{"num_classes": [12, 4, 6], "widths": [192, 240, 288], "beta2": 0.99, "one_sided": false}
Rows from block 2, named by matrix and row number. Rows with one number belong to one channel. Each number is 50 + 15 x the weight over its row's rms, rounded and kept within 0 to 99. All counts start at 0. After the name is the row's rms in percent of the matrix's.
# convs0: first width-7 conv (model.blocks.2.convs.0.weight, 192x192x7), inputs 12-17, a 7 kernel for each
# convs1: second width-7 conv (model.blocks.2.convs.1.weight, 192x192x7, transposed), outputs 12-17, a 7 kernel for each
convs0.86 110:69 66 59 48 34 54 47 42 75 58 54 40 53 36 21 70 65 63 63 36 41 46 52 31 33 17 36 25 40 36 61 60 40 66 33 35 44 38 37 39 39 85
convs0.87 093:24 06 12 56 45 45 59 57 58 77 72 26 51 47 62 31 32 48 26 35 29 51 51 46 47 29 39 48 56 36 38 56 32 35 31 61 34 43 47 44 54 48
convs0.88 090:67 79 75 55 67 91 64 77 29 83 54 40 38 75 37 47 49 39 54 52 43 69 11 51 24 40 31 74 44 36 60 55 64 57 46 46 92 53 52 52 22 53
convs0.89 109:49 56 63 60 47 51 72 59 45 58 59 44 44 43 32 50 68 50 52 55 83 47 49 29 49 60 39 39 60 49 34 33 25 44 20 21 68 29 61 46 35 31
convs0.90 076:63 42 48 67 72 61 60 64 74 59 51 70 82 67 59 47 58 32 58 44 53 38 53 46 31 41 45 44 46 80 59 50 30 28 25 61 44 63 49 33 74 80
convs0.91 101:42 35 52 60 35 58 31 58 65 33 56 52 48 53 72 51 47 63 67 35 64 38 18 48 40 31 61 47 47 56 23 68 58 29 37 26 25 52 35 78 44 31
convs0.92 099:54 19 57 59 72 66 49 47 67 54 37 41 38 29 00 00 35 59 48 27 66 45 44 46 43 65 67 51 58 28 47 35 40 43 40 50 65 39 77 44 34 05
convs0.93 089:59 77 62 19 31 65 81 61 72 39 54 49 34 25 43 51 51 40 65 39 64 30 27 35 36 55 43 55 71 47 51 64 31 57 48 44 12 54 44 28 58 49
convs0.94 128:14 30 39 81 78 51 23 52 45 37 73 50 82 60 49 69 58 16 13 58 75 42 35 34 74 62 53 59 51 78 53 56 52 24 35 34 22 54 24 58 50 56
convs0.95 117:58 61 50 54 21 42 56 43 65 53 63 30 59 21 66 34 46 63 31 53 65 43 11 33 36 47 40 65 49 50 66 42 75 68 53 31 29 25 53 41 28 59
convs0.96 100:55 74 52 60 69 53 16 35 35 56 52 43 55 51 22 35 22 37 60 29 62 50 47 41 28 49 82 15 51 60 50 60 70 54 66 44 61 49 63 54 99 43
convs0.97 077:48 38 46 39 66 57 65 50 56 54 67 67 66 76 53 34 38 41 59 46 68 75 50 60 58 49 54 53 22 56 56 64 85 52 61 42 45 62 55 54 25 53
convs0.98 112:60 63 40 19 36 65 39 44 58 71 54 66 53 52 42 09 00 10 43 70 54 29 59 45 10 32 27 56 46 62 64 51 53 16 45 63 68 64 66 40 75 40
convs0.99 097:46 59 64 80 60 51 21 21 32 37 61 47 48 31 71 38 57 41 60 60 44 20 65 31 33 13 44 48 54 43 45 59 68 58 63 59 43 57 48 73 76 73
convs0.100 084:61 59 67 45 68 50 88 64 57 43 59 77 70 03 67 37 57 53 83 65 45 59 38 40 57 46 73 34 65 45 46 61 53 50 34 58 59 04 64 54 30 57
convs0.101 079:58 63 45 39 41 46 55 65 51 36 27 43 55 57 47 33 10 49 57 58 53 53 49 37 37 37 51 39 49 42 54 43 60 39 50 17 46 36 41 47 34 60
convs0.102 117:46 62 65 22 37 44 67 38 43 77 57 42 51 50 50 68 56 56 57 63 31 77 69 53 56 49 35 42 49 45 10 63 43 54 29 31 56 57 29 75 43 53
convs0.103 099:45 41 55 57 49 29 40 48 70 32 55 53 40 57 46 67 08 16 46 58 62 64 42 52 52 35 33 22 56 54 41 46 47 43 46 36 66 51 51 28 66 29
convs0.104 090:58 59 63 64 71 64 48 47 43 51 56 55 34 40 58 66 59 58 47 19 50 42 39 26 44 56 41 63 64 91 75 77 54 53 25 33 32 96 50 72 53 53
convs0.105 095:29 36 34 54 85 39 71 48 40 39 57 22 37 58 23 65 61 71 46 50 77 51 58 59 46 54 41 42 42 57 28 60 51 56 35 51 41 52 48 26 37 45
convs0.106 082:44 59 67 76 70 76 57 64 56 51 79 69 53 56 54 40 57 64 76 48 51 32 39 40 50 35 38 50 33 36 29 35 50 50 43 34 47 38 52 63 59 62
convs0.107 063:69 89 76 68 77 56 29 59 67 78 71 80 75 67 40 36 56 54 65 49 41 56 55 37 47 53 71 56 62 38 49 57 60 35 29 65 51 38 36 42 58 67
convs0.108 108:48 70 50 51 40 45 29 40 48 77 30 50 47 48 53 54 45 46 43 46 28 57 28 51 60 49 44 22 34 43 35 46 28 42 63 62 50 45 74 12 63 36
convs0.109 082:45 47 81 66 02 05 26 54 32 57 25 60 16 61 50 55 58 65 57 56 65 63 35 47 30 69 37 46 47 53 49 33 45 30 47 34 61 62 53 60 56 55
convs0.110 135:43 51 49 39 54 41 60 46 43 35 58 51 49 28 43 35 39 58 60 46 51 25 48 70 59 52 45 50 56 25 53 56 58 61 48 23 54 55 56 41 36 64
convs0.111 088:67 71 59 50 53 44 63 58 47 51 64 67 39 29 71 23 29 32 35 00 00 55 41 44 67 51 49 36 53 06 49 47 71 51 41 34 51 54 18 53 58 80
convs0.112 102:71 53 54 60 58 58 57 65 65 62 45 50 24 45 51 48 58 57 57 23 26 51 36 19 37 48 22 43 47 48 48 55 45 59 31 44 51 42 44 49 44 46
convs0.113 090:65 68 71 99 38 60 62 66 39 34 44 66 34 33 81 64 25 19 59 49 44 68 63 47 73 37 25 49 55 51 59 34 40 08 38 54 78 59 71 67 41 31
convs0.114 088:87 84 54 68 48 86 47 31 41 25 32 06 58 52 53 51 48 69 31 07 35 55 57 60 47 31 56 29 36 64 60 57 49 50 41 50 58 37 56 43 03 35
convs0.115 093:82 75 76 64 53 58 50 63 50 64 65 42 54 37 54 16 00 05 81 64 51 30 22 05 40 52 59 49 45 45 50 52 45 65 40 20 65 38 28 11 51 65
convs0.116 078:50 38 31 63 54 36 55 74 67 59 45 85 83 47 41 49 44 54 79 79 55 60 73 40 54 41 31 22 41 45 59 21 47 69 46 45 69 44 53 65 33 60
convs0.117 099:44 50 54 64 63 47 76 59 49 33 64 44 53 42 83 41 06 60 76 65 27 55 56 47 28 60 44 67 47 47 51 52 45 35 43 35 56 26 34 63 42 56
convs0.118 095:59 26 33 66 40 66 61 67 56 43 35 74 37 68 73 41 42 44 43 43 73 38 69 27 75 45 65 58 56 67 38 58 39 36 52 66 47 32 63 57 46 65
convs0.119 082:30 25 52 84 94 68 81 63 48 55 50 45 49 42 57 49 67 67 63 55 45 40 29 30 52 62 73 75 60 52 40 71 47 56 61 44 43 37 37 40 59 41
convs0.120 089:71 41 39 68 69 60 47 57 50 76 42 46 46 45 46 57 63 68 55 47 60 67 59 31 40 71 51 50 43 53 64 41 52 64 26 61 58 69 65 28 88 43
convs0.121 124:44 71 58 43 51 51 47 40 56 41 40 56 53 52 20 34 53 56 50 35 72 35 38 44 31 47 55 52 32 29 38 42 62 59 48 22 58 51 35 09 62 26
convs0.122 120:65 06 41 53 61 60 33 66 34 53 47 45 57 44 55 80 64 92 19 52 52 59 56 38 47 44 61 53 25 49 66 53 49 53 41 56 52 63 45 20 51 30
convs0.123 082:60 78 92 40 12 44 82 98 51 56 80 73 71 56 52 45 49 63 74 62 39 30 49 54 35 51 15 42 56 47 46 64 61 26 41 36 55 63 34 48 42 57
convs0.124 112:56 60 71 51 36 43 39 44 49 44 50 49 55 37 35 20 63 52 43 28 16 39 66 31 77 27 41 49 25 42 39 47 61 36 47 43 42 48 15 53 52 71
convs0.125 082:36 37 62 51 46 48 48 61 39 30 63 70 24 70 63 40 69 48 70 56 57 37 52 49 37 65 51 70 43 24 51 47 49 32 59 45 42 42 40 60 65 56
convs0.126 111:36 63 61 55 61 40 61 61 65 53 59 54 44 49 47 35 42 46 55 34 00 58 42 46 23 69 50 64 37 44 53 22 54 32 42 72 38 58 14 40 57 28
convs0.127 093:46 63 66 66 64 38 22 62 84 76 60 27 49 44 68 46 51 57 48 31 44 59 65 54 63 54 62 47 59 80 69 38 45 40 56 28 52 38 52 59 35 31
convs0.128 092:73 66 73 59 58 54 42 51 48 39 44 24 28 15 48 47 41 14 29 38 59 34 59 40 26 29 35 27 40 32 62 53 46 57 31 51 39 44 59 41 43 74
convs0.129 097:48 66 67 46 48 60 58 58 37 47 29 79 71 57 64 61 76 47 58 43 77 50 36 52 43 42 36 57 50 47 61 46 51 43 30 25 50 21 57 84 77 76
convs0.130 085:40 69 51 61 60 73 76 51 30 42 46 54 70 47 53 46 35 37 46 61 45 46 50 45 31 51 40 70 57 48 55 51 44 19 46 34 61 41 83 86 65 57
convs0.131 113:58 33 00 00 32 37 28 64 56 52 55 65 35 79 88 59 60 56 49 69 34 59 71 50 35 62 46 32 56 50 61 54 43 63 59 57 65 41 52 60 41 41
convs0.132 080:51 57 64 50 72 67 84 40 42 38 23 29 37 50 34 35 63 66 46 56 65 43 54 50 52 50 42 30 55 68 43 41 50 67 38 68 65 57 27 60 31 33
convs0.133 093:48 36 40 86 68 39 65 51 33 67 79 61 61 83 64 73 79 54 55 52 63 41 57 33 69 75 61 27 29 67 29 53 71 39 55 58 56 58 42 51 71 59
convs0.134 096:26 23 45 69 43 51 48 41 62 63 33 75 61 60 52 52 45 56 66 41 65 46 37 58 56 49 42 33 79 42 61 47 46 42 30 42 58 17 71 46 36 38
convs0.135 106:50 53 49 19 54 60 65 44 60 70 63 29 60 35 45 56 49 53 64 58 62 42 31 31 46 59 39 44 35 51 65 54 64 46 43 58 49 57 47 42 33 55
convs0.136 101:67 66 53 53 32 43 53 54 39 36 50 49 41 33 56 56 80 48 77 62 65 51 56 61 47 54 25 38 33 48 61 56 44 43 49 82 53 54 43 27 54 32
convs0.137 091:54 44 51 60 61 49 58 27 71 67 55 45 38 56 49 54 44 15 41 45 53 45 41 50 43 72 29 49 05 42 66 88 45 58 44 23 43 57 47 58 47 72
convs0.138 108:35 60 59 46 57 52 56 62 39 63 56 46 51 45 35 33 58 50 55 59 37 33 39 61 43 44 32 46 40 25 41 18 28 31 24 40 74 62 48 38 36 52
convs0.139 101:57 52 44 49 55 51 68 40 37 49 71 58 54 15 46 43 61 52 57 43 38 64 31 34 25 68 44 60 44 38 50 44 67 29 69 80 46 44 45 36 51 44
convs0.140 105:51 46 51 47 59 68 44 70 60 52 33 52 59 68 36 51 49 66 55 05 28 39 29 50 48 38 65 51 44 60 56 38 26 41 40 66 30 68 41 37 51 41
convs0.141 101:52 55 34 47 48 36 30 76 58 39 34 75 64 39 54 41 51 45 42 45 42 22 77 60 69 41 53 43 49 45 31 59 56 65 47 52 42 63 47 62 56 57
convs0.142 108:36 56 63 64 66 73 69 51 45 68 28 48 59 58 59 28 35 25 63 57 63 20 69 55 43 53 31 64 40 44 55 61 60 38 51 39 41 40 27 45 55 69
convs0.143 109:63 73 56 37 37 48 60 47 78 47 58 56 53 83 42 67 45 64 50 62 40 21 36 63 57 40 43 44 63 41 56 44 54 79 28 61 52 66 27 59 83 32
convs0.144 168:51 44 50 46 58 52 70 37 59 35 57 46 48 37 57 35 63 32 66 39 49 55 53 51 45 54 40 50 50 57 62 58 48 55 56 62 44 49 51 52 55 49
convs0.145 058:62 63 57 54 66 69 74 64 50 96 90 72 94 75 53 55 49 46 32 70 51 29 44 43 54 21 40 29 55 32 67 29 42 59 40 35 32 55 39 56 39 57
convs0.146 121:45 35 78 51 40 55 45 54 47 53 73 60 34 45 52 52 50 30 40 57 50 33 38 48 45 40 43 57 58 45 45 52 50 40 45 36 51 57 21 48 43 45
convs0.147 110:48 63 50 47 44 46 56 48 54 50 42 51 41 24 61 41 60 59 66 53 64 39 53 48 35 56 97 35 42 39 36 46 32 28 38 50 52 70 70 75 25 52
convs0.148 096:60 71 60 68 57 81 55 60 42 63 44 41 63 47 55 49 60 41 54 55 68 49 51 43 56 64 53 47 33 55 44 46 38 60 43 79 19 36 46 37 46 00
convs0.149 106:48 54 69 53 72 36 52 44 43 32 60 42 47 48 24 53 46 02 08 58 58 61 40 55 49 44 33 55 56 45 46 31 40 64 48 36 37 65 83 55 32 39
convs0.150 094:46 36 16 43 32 61 35 50 63 65 52 64 68 52 52 68 67 57 42 53 63 64 48 37 27 75 70 57 38 48 55 37 29 36 99 59 55 35 82 29 68 46
convs0.151 095:75 63 40 68 66 54 56 83 67 22 61 61 67 51 61 56 42 70 62 76 62 77 53 94 36 66 37 53 37 33 24 50 49 51 40 33 44 46 51 47 47 37
convs0.152 115:62 82 33 55 64 58 80 42 56 34 53 21 49 78 78 26 41 46 52 42 09 42 48 36 52 40 61 57 54 15 23 53 31 49 42 63 63 22 39 51 58 59
convs0.153 103:54 27 48 48 42 63 51 60 41 49 60 48 49 57 41 44 55 73 31 09 13 28 52 23 64 60 46 45 34 54 22 52 28 23 21 27 47 25 49 64 82 57
convs0.154 100:56 43 36 48 49 49 58 52 72 62 66 47 48 78 60 53 51 65 45 54 49 78 45 26 29 37 41 34 73 40 27 49 56 44 45 60 70 67 40 44 75 88
convs0.155 082:31 45 52 64 34 73 38 50 59 50 57 73 70 75 49 63 60 41 59 46 54 51 41 52 27 43 86 55 26 54 42 50 44 43 61 21 51 43 73 40 33 31
convs0.156 106:35 75 38 65 34 40 43 37 31 40 43 44 38 58 54 00 46 69 53 40 00 54 56 41 38 54 28 52 52 45 50 18 41 46 42 70 38 57 46 26 25 51
convs0.157 123:37 43 43 44 74 56 29 51 51 62 48 37 54 76 59 53 32 60 60 41 44 60 66 54 57 59 55 51 36 61 45 65 49 45 57 95 36 66 41 31 23 57
convs0.158 105:63 75 62 56 17 29 36 45 70 29 42 22 36 46 69 53 77 56 61 42 73 27 67 35 40 30 36 51 41 24 50 57 31 61 61 43 29 41 52 59 64 72
convs0.159 079:86 45 62 28 48 43 55 25 45 25 48 31 12 35 60 47 60 52 64 53 63 40 44 28 58 18 52 23 73 91 70 62 66 78 70 77 53 63 61 67 37 54
convs0.160 104:72 53 56 51 42 46 72 71 48 46 51 42 43 62 27 62 41 69 34 37 42 63 42 54 49 48 29 39 39 38 38 17 67 32 26 97 39 52 78 49 29 17
convs0.161 099:46 39 55 40 38 46 68 72 68 74 13 54 56 51 54 23 13 00 51 42 53 51 57 35 69 43 50 53 44 57 50 35 43 39 39 35 40 51 83 47 41 57
convs0.162 073:63 54 66 61 73 56 64 56 36 46 53 46 50 60 69 56 63 58 61 48 53 76 52 54 80 78 77 62 89 35 44 35 43 06 27 45 47 51 47 59 69 54
convs1.86 107:54 14 34 39 44 57 40 51 53 50 36 48 34 44 56 46 69 68 48 66 53 24 63 99 07 62 39 48 39 34 57 35 80 43 62 62 26 38 32 39 48 54
convs1.87 097:85 49 67 32 06 35 39 49 54 50 41 37 45 43 62 29 47 47 25 33 43 16 31 49 28 41 19 32 33 65 62 50 44 60 55 55 48 38 42 23 47 22
convs1.88 088:39 38 53 46 34 44 34 45 55 43 56 31 43 42 49 52 55 42 35 43 36 48 76 51 60 41 72 34 82 77 36 67 57 44 70 63 55 64 65 05 36 71
convs1.89 116:50 53 48 41 42 74 25 57 48 66 41 44 53 48 55 73 32 91 48 32 35 07 70 44 37 32 45 47 50 43 65 72 55 50 59 03 51 16 93 44 96 55
convs1.90 091:44 55 47 29 50 44 34 47 51 46 50 48 63 58 50 52 23 54 46 59 48 48 47 33 48 61 46 48 63 64 58 77 62 57 57 53 35 46 47 51 34 25
convs1.91 095:61 40 66 74 61 63 59 48 55 44 46 55 47 42 56 42 55 64 61 18 61 59 81 71 71 61 72 36 64 23 42 30 60 65 50 49 65 66 33 44 13 72
convs1.92 105:49 64 59 49 52 49 54 54 53 66 48 50 61 60 99 34 79 99 80 00 00 45 68 40 38 40 40 23 61 74 65 40 42 67 48 39 14 41 06 76 29 72
convs1.93 088:82 48 48 54 61 56 53 50 25 31 41 47 35 60 46 69 57 50 47 17 32 76 60 59 54 76 47 49 41 53 52 28 65 57 52 59 59 46 94 25 55 31
convs1.94 130:54 55 54 54 40 27 30 33 42 54 45 57 62 55 96 69 37 17 54 84 44 31 59 71 46 56 51 45 44 51 60 74 61 52 49 18 62 69 38 71 30 30
convs1.95 118:45 42 43 55 45 64 49 47 52 47 39 52 38 56 72 53 46 54 46 40 21 57 35 70 67 44 68 66 30 76 58 48 38 39 68 70 70 16 49 36 77 30
convs1.96 096:51 37 52 37 35 65 43 70 52 54 44 65 46 61 43 55 38 43 41 21 58 46 57 43 35 78 41 33 55 55 55 62 57 58 29 52 65 70 48 35 21 44
convs1.97 082:55 51 43 44 31 62 48 57 46 57 48 53 47 42 34 51 44 31 33 41 59 57 52 63 71 84 87 35 43 35 32 51 37 27 56 38 63 74 35 75 35 61
convs1.98 105:67 60 37 29 63 57 40 52 56 51 52 55 42 39 67 82 65 25 09 32 63 37 42 26 49 50 17 39 66 63 31 46 26 82 62 56 64 52 67 51 58 52
convs1.99 093:03 30 61 62 63 53 58 69 53 56 73 54 52 44 42 70 45 51 25 51 73 60 74 87 41 36 32 59 51 64 36 32 52 48 45 19 54 67 63 53 43 66
convs1.100 087:53 57 28 50 49 57 75 63 38 38 29 54 58 48 57 51 61 51 29 50 55 44 65 75 54 50 39 33 60 30 42 56 36 66 19 27 77 50 64 64 33 47
convs1.101 085:55 48 75 52 37 76 66 42 55 46 54 45 51 49 50 87 60 40 60 25 44 58 70 54 27 42 76 47 51 77 35 88 71 79 38 75 22 57 53 24 46 47
convs1.102 115:42 45 51 59 68 53 38 57 53 69 55 45 58 50 40 37 50 50 62 54 66 54 84 53 35 26 29 47 58 72 54 46 64 69 48 60 38 33 46 37 59 64
convs1.103 092:51 65 57 47 69 40 42 26 47 41 48 76 48 48 58 62 27 11 26 78 60 46 16 39 36 54 77 61 35 63 53 40 41 54 44 52 09 34 51 60 72 57
convs1.104 087:44 36 18 55 52 38 25 42 28 40 51 60 60 50 13 38 16 62 65 41 69 34 76 69 60 65 60 43 76 82 70 33 56 41 92 17 49 49 23 50 27 55
convs1.105 096:59 55 53 78 52 35 60 51 56 63 55 47 45 39 53 73 65 63 70 45 36 73 44 49 51 47 53 50 89 45 53 69 59 66 48 98 03 43 22 73 79 42
convs1.106 085:66 38 59 59 50 74 87 52 67 39 48 57 53 51 44 88 58 77 62 72 69 41 80 60 36 39 59 62 59 31 60 38 41 47 39 64 60 49 44 67 62 68
convs1.107 080:49 45 40 64 33 49 77 63 82 63 59 69 77 71 39 77 44 41 20 26 37 17 44 47 69 40 15 53 99 51 36 43 47 57 27 53 34 42 53 64 64 41
convs1.108 098:42 57 48 28 22 24 66 58 55 67 63 45 56 65 58 44 73 42 45 49 45 44 29 31 30 39 82 35 58 49 68 53 68 65 67 30 63 49 75 55 54 39
convs1.109 092:49 00 43 58 49 46 58 29 65 39 30 46 40 48 67 40 58 46 78 17 54 77 64 19 67 56 67 25 57 27 59 44 55 47 11 65 55 80 43 52 70 57
convs1.110 113:53 50 57 38 23 52 51 52 38 47 49 53 44 61 57 60 62 66 56 75 57 27 63 59 23 40 29 31 28 37 49 33 77 57 48 40 38 19 53 67 61 52
convs1.111 092:74 50 49 46 59 73 48 74 55 44 54 33 74 64 00 00 54 76 34 57 96 41 46 79 46 51 74 54 55 45 27 21 58 59 43 63 50 41 47 61 70 62
convs1.112 094:39 54 48 31 31 42 59 49 61 59 69 48 50 52 30 43 44 63 58 43 75 50 46 03 48 66 38 65 58 48 33 56 36 37 48 56 20 70 57 38 43 48
convs1.113 091:45 46 52 52 56 59 54 34 44 51 22 48 49 37 52 65 59 21 14 62 86 45 55 46 79 72 96 74 44 53 62 48 72 60 42 48 44 48 63 66 68 63
convs1.114 091:80 61 39 35 67 53 39 30 40 66 67 57 33 61 25 00 32 83 78 57 63 33 40 64 58 72 63 66 47 60 64 33 35 15 62 55 55 48 28 48 19 57
convs1.115 094:68 64 42 22 50 30 36 37 32 43 40 53 51 45 48 89 94 01 00 39 85 72 33 25 18 30 55 65 60 15 56 57 21 26 21 88 06 61 53 81 40 29
convs1.116 081:56 60 73 69 59 49 43 49 43 70 72 67 60 35 44 48 81 92 42 50 67 42 52 52 35 49 38 45 54 16 30 43 55 83 51 53 48 48 43 52 44 72
convs1.117 102:45 57 66 38 56 54 53 53 57 41 49 59 43 44 16 87 77 46 06 50 80 52 48 48 60 47 48 45 31 55 26 43 69 51 47 35 37 37 61 44 76 29
convs1.118 107:48 66 50 44 53 50 50 43 40 55 55 52 57 40 44 46 45 41 34 62 53 45 29 54 38 63 75 52 43 55 69 72 66 63 51 21 45 70 35 51 52 59
convs1.119 091:35 40 40 66 81 74 73 79 51 63 64 70 61 52 55 41 51 50 43 46 56 44 38 58 53 73 58 52 36 50 50 39 58 50 36 82 78 36 31 65 57 45
convs1.120 080:70 47 50 39 49 51 37 59 44 58 47 39 39 29 52 46 68 50 30 32 41 39 28 43 55 69 53 03 63 54 54 48 42 34 17 26 42 56 29 51 72 59
convs1.121 113:43 47 43 55 51 61 46 45 45 44 44 49 47 59 86 20 52 63 67 40 04 17 43 30 51 46 37 34 76 51 77 56 56 53 19 49 95 47 41 82 30 78
convs1.122 127:57 43 70 60 08 16 43 33 60 43 52 55 52 47 74 53 35 28 54 65 40 33 14 70 36 48 42 79 52 54 71 65 61 51 53 39 69 36 53 25 53 50
convs1.123 090:68 30 10 26 82 85 59 34 38 67 60 48 62 49 42 63 54 37 56 29 34 67 59 50 71 25 52 46 70 57 46 32 58 63 16 30 22 52 46 74 28 56
convs1.124 099:37 45 60 71 53 58 68 41 50 49 54 58 54 68 30 35 43 44 22 45 61 64 42 45 34 53 12 60 55 55 66 44 50 43 50 50 26 21 49 65 24 20
convs1.125 090:54 52 72 47 50 43 11 42 65 42 49 55 55 60 60 43 24 55 39 51 48 11 52 70 52 63 41 44 80 70 52 73 54 81 53 51 40 28 31 51 59 54
convs1.126 106:53 30 57 69 46 32 30 50 51 44 45 43 50 41 00 20 52 59 18 19 66 39 55 60 47 39 62 75 50 37 32 54 72 85 32 65 81 41 14 76 50 69
convs1.127 101:31 40 56 68 56 58 38 60 55 63 74 58 27 33 37 41 42 43 63 61 72 62 37 50 54 93 63 62 56 53 44 59 43 57 38 29 37 25 44 44 31 47
convs1.128 097:61 56 63 64 26 65 67 43 64 54 42 54 43 44 99 49 00 19 57 62 22 32 22 27 49 77 45 52 29 25 74 53 27 34 49 05 60 32 75 44 47 71
convs1.129 111:49 52 43 37 35 55 47 38 37 34 55 35 46 49 41 34 32 36 50 58 44 41 45 63 20 56 64 43 75 58 60 47 41 51 54 46 64 34 21 47 46 31
convs1.130 090:65 46 39 47 58 36 35 48 39 42 41 42 41 49 53 47 39 35 08 43 55 34 49 39 52 49 34 40 37 64 38 54 41 77 67 53 80 65 46 27 46 30
convs1.131 121:55 44 00 00 10 33 50 44 57 52 50 42 48 38 45 37 59 70 44 51 62 29 64 53 45 89 61 43 64 45 42 59 40 37 54 64 27 62 47 76 39 38
convs1.132 092:58 65 36 51 51 59 38 52 43 26 34 24 52 54 75 46 48 56 94 71 23 75 76 60 55 33 21 61 45 54 44 44 48 38 43 26 62 68 57 17 51 48
convs1.133 083:46 39 57 28 38 36 42 24 44 39 15 42 56 53 52 21 41 27 66 31 55 46 44 38 55 49 44 54 60 74 32 49 68 26 49 42 34 54 34 38 51 44
convs1.134 094:42 48 53 45 68 38 20 36 37 38 54 60 45 57 57 58 36 13 52 44 43 52 35 12 50 31 52 27 64 32 52 53 52 63 57 87 02 83 50 92 74 37
convs1.135 110:66 52 28 13 44 55 69 63 51 48 55 55 50 54 59 49 51 39 47 60 45 60 79 44 44 46 74 42 51 65 53 56 41 44 34 32 52 45 60 23 73 48
convs1.136 098:52 30 46 41 63 53 65 44 35 46 47 62 64 55 30 58 48 38 31 86 59 64 25 50 78 66 50 54 59 36 60 49 55 45 74 11 80 25 91 40 37 85
convs1.137 083:63 62 38 37 43 62 59 58 57 52 46 39 41 48 58 19 19 31 62 53 72 34 30 44 66 37 64 13 54 33 44 44 13 59 62 35 54 61 60 60 40 20
convs1.138 098:53 57 48 58 68 41 69 48 59 45 53 48 45 44 50 53 50 76 71 47 62 50 49 63 43 19 43 69 40 47 58 37 45 60 40 49 65 59 67 38 66 45
convs1.139 109:55 69 56 45 67 64 55 51 36 49 41 48 54 45 35 09 56 76 36 22 55 30 38 44 60 64 88 30 49 68 11 43 62 26 47 30 76 49 55 39 61 35
convs1.140 101:50 62 62 59 45 43 29 53 30 62 60 58 59 59 38 20 22 62 57 45 65 52 38 51 56 64 66 34 50 40 45 46 65 49 24 64 40 57 33 52 39 38
convs1.141 092:52 54 42 25 60 66 55 62 38 35 49 45 53 26 52 52 33 30 52 46 66 32 29 63 56 36 42 55 39 31 50 29 46 67 60 41 56 47 45 63 44 61
convs1.142 095:25 39 74 53 31 41 49 49 38 35 54 30 57 44 49 85 30 59 31 88 75 84 89 53 28 47 38 72 58 52 54 43 55 36 71 26 53 64 67 46 73 42
convs1.143 111:64 66 56 34 29 57 51 45 50 55 39 40 54 45 48 34 52 65 71 54 55 58 65 39 60 50 57 46 83 51 15 85 79 57 44 72 39 40 45 24 58 60
convs1.144 106:59 58 32 53 38 40 43 52 50 44 48 57 55 51 56 52 53 36 39 60 37 58 56 75 35 86 68 94 48 80 69 52 59 38 53 55 16 38 52 58 54 60
convs1.145 078:59 40 86 52 56 53 81 67 56 61 66 59 83 66 77 67 39 51 61 45 33 46 58 41 33 60 44 54 34 77 61 84 26 56 41 36 47 47 38 63 43 31
convs1.146 116:45 40 57 50 53 46 41 68 43 48 51 47 63 50 72 96 67 39 37 61 53 59 82 51 48 42 57 26 52 72 62 78 53 53 37 48 31 47 29 21 62 25
convs1.147 097:58 47 56 44 57 30 39 63 56 59 60 61 62 56 47 23 53 79 64 57 41 51 34 36 32 44 94 67 37 51 55 57 31 47 48 38 64 42 37 27 35 38
convs1.148 088:40 37 43 54 50 46 44 61 51 58 65 34 44 33 53 63 31 29 53 49 51 62 08 60 59 49 74 31 62 44 89 45 80 65 49 30 55 29 44 61 00 72
convs1.149 106:57 52 39 45 40 76 48 45 51 48 49 51 45 65 81 82 00 13 50 41 32 35 52 57 57 88 72 53 68 49 42 68 61 49 39 55 63 62 61 45 39 48
convs1.150 086:66 56 69 61 64 53 69 64 41 47 31 50 44 55 34 13 56 18 41 55 38 74 45 61 60 66 58 47 17 20 62 18 38 26 63 07 00 73 30 62 50 68
convs1.151 096:65 57 51 38 57 64 63 46 36 43 42 61 45 37 37 53 49 27 46 34 48 35 69 42 93 39 72 28 92 73 53 67 75 33 62 46 45 62 33 54 56 30
convs1.152 118:27 61 31 28 51 36 59 59 44 60 46 71 57 58 00 40 85 58 42 26 99 31 57 76 59 28 54 65 51 57 38 53 66 47 64 68 41 67 46 56 54 63
convs1.153 102:41 70 61 50 39 44 66 40 48 63 38 45 55 34 14 09 88 92 67 68 67 63 58 43 44 42 31 60 48 43 42 42 40 46 35 76 73 37 36 49 34 31
convs1.154 095:72 49 45 57 75 77 63 44 59 60 46 46 52 56 56 72 38 34 48 42 39 61 71 59 30 74 78 55 65 84 63 62 69 53 19 21 24 47 32 42 24 45
convs1.155 093:63 46 58 29 35 51 87 37 55 49 50 65 48 50 21 46 09 53 43 47 50 66 23 40 68 61 46 43 36 19 50 53 71 43 50 71 36 60 44 29 53 43
convs1.156 109:72 47 21 54 47 44 53 45 51 66 41 53 72 47 00 29 99 81 47 30 66 67 40 46 55 57 68 52 62 53 63 59 45 36 59 33 64 37 32 53 85 68
convs1.157 123:59 54 45 55 48 28 51 47 47 49 42 56 40 60 60 31 57 60 50 37 48 58 49 34 37 32 49 52 30 47 51 64 43 46 50 47 51 20 64 33 97 31
convs1.158 096:46 48 51 53 64 69 60 49 49 45 47 37 44 35 39 64 17 51 26 33 33 56 56 55 76 38 38 55 53 55 29 54 31 50 46 53 45 53 32 64 25 48
convs1.159 083:62 56 55 70 56 54 51 68 65 50 55 47 24 50 28 63 30 57 27 36 26 63 44 40 23 49 56 61 36 59 49 56 54 49 45 80 43 59 52 33 38 38
convs1.160 101:70 54 30 40 52 51 37 58 56 49 48 48 63 44 22 37 49 36 54 39 56 43 22 74 50 69 47 67 70 65 67 70 86 57 50 76 40 54 47 33 56 42
convs1.161 102:49 50 52 50 38 23 44 46 60 45 70 48 49 75 53 97 37 00 00 56 61 57 44 65 59 43 36 57 33 54 53 84 57 37 39 22 52 45 75 86 60 44
convs1.162 081:54 46 26 32 48 57 47 40 46 52 31 52 39 35 48 44 18 31 47 37 53 17 34 45 26 56 73 77 52 57 47 47 36 42 46 49 58 62 51 67 28 32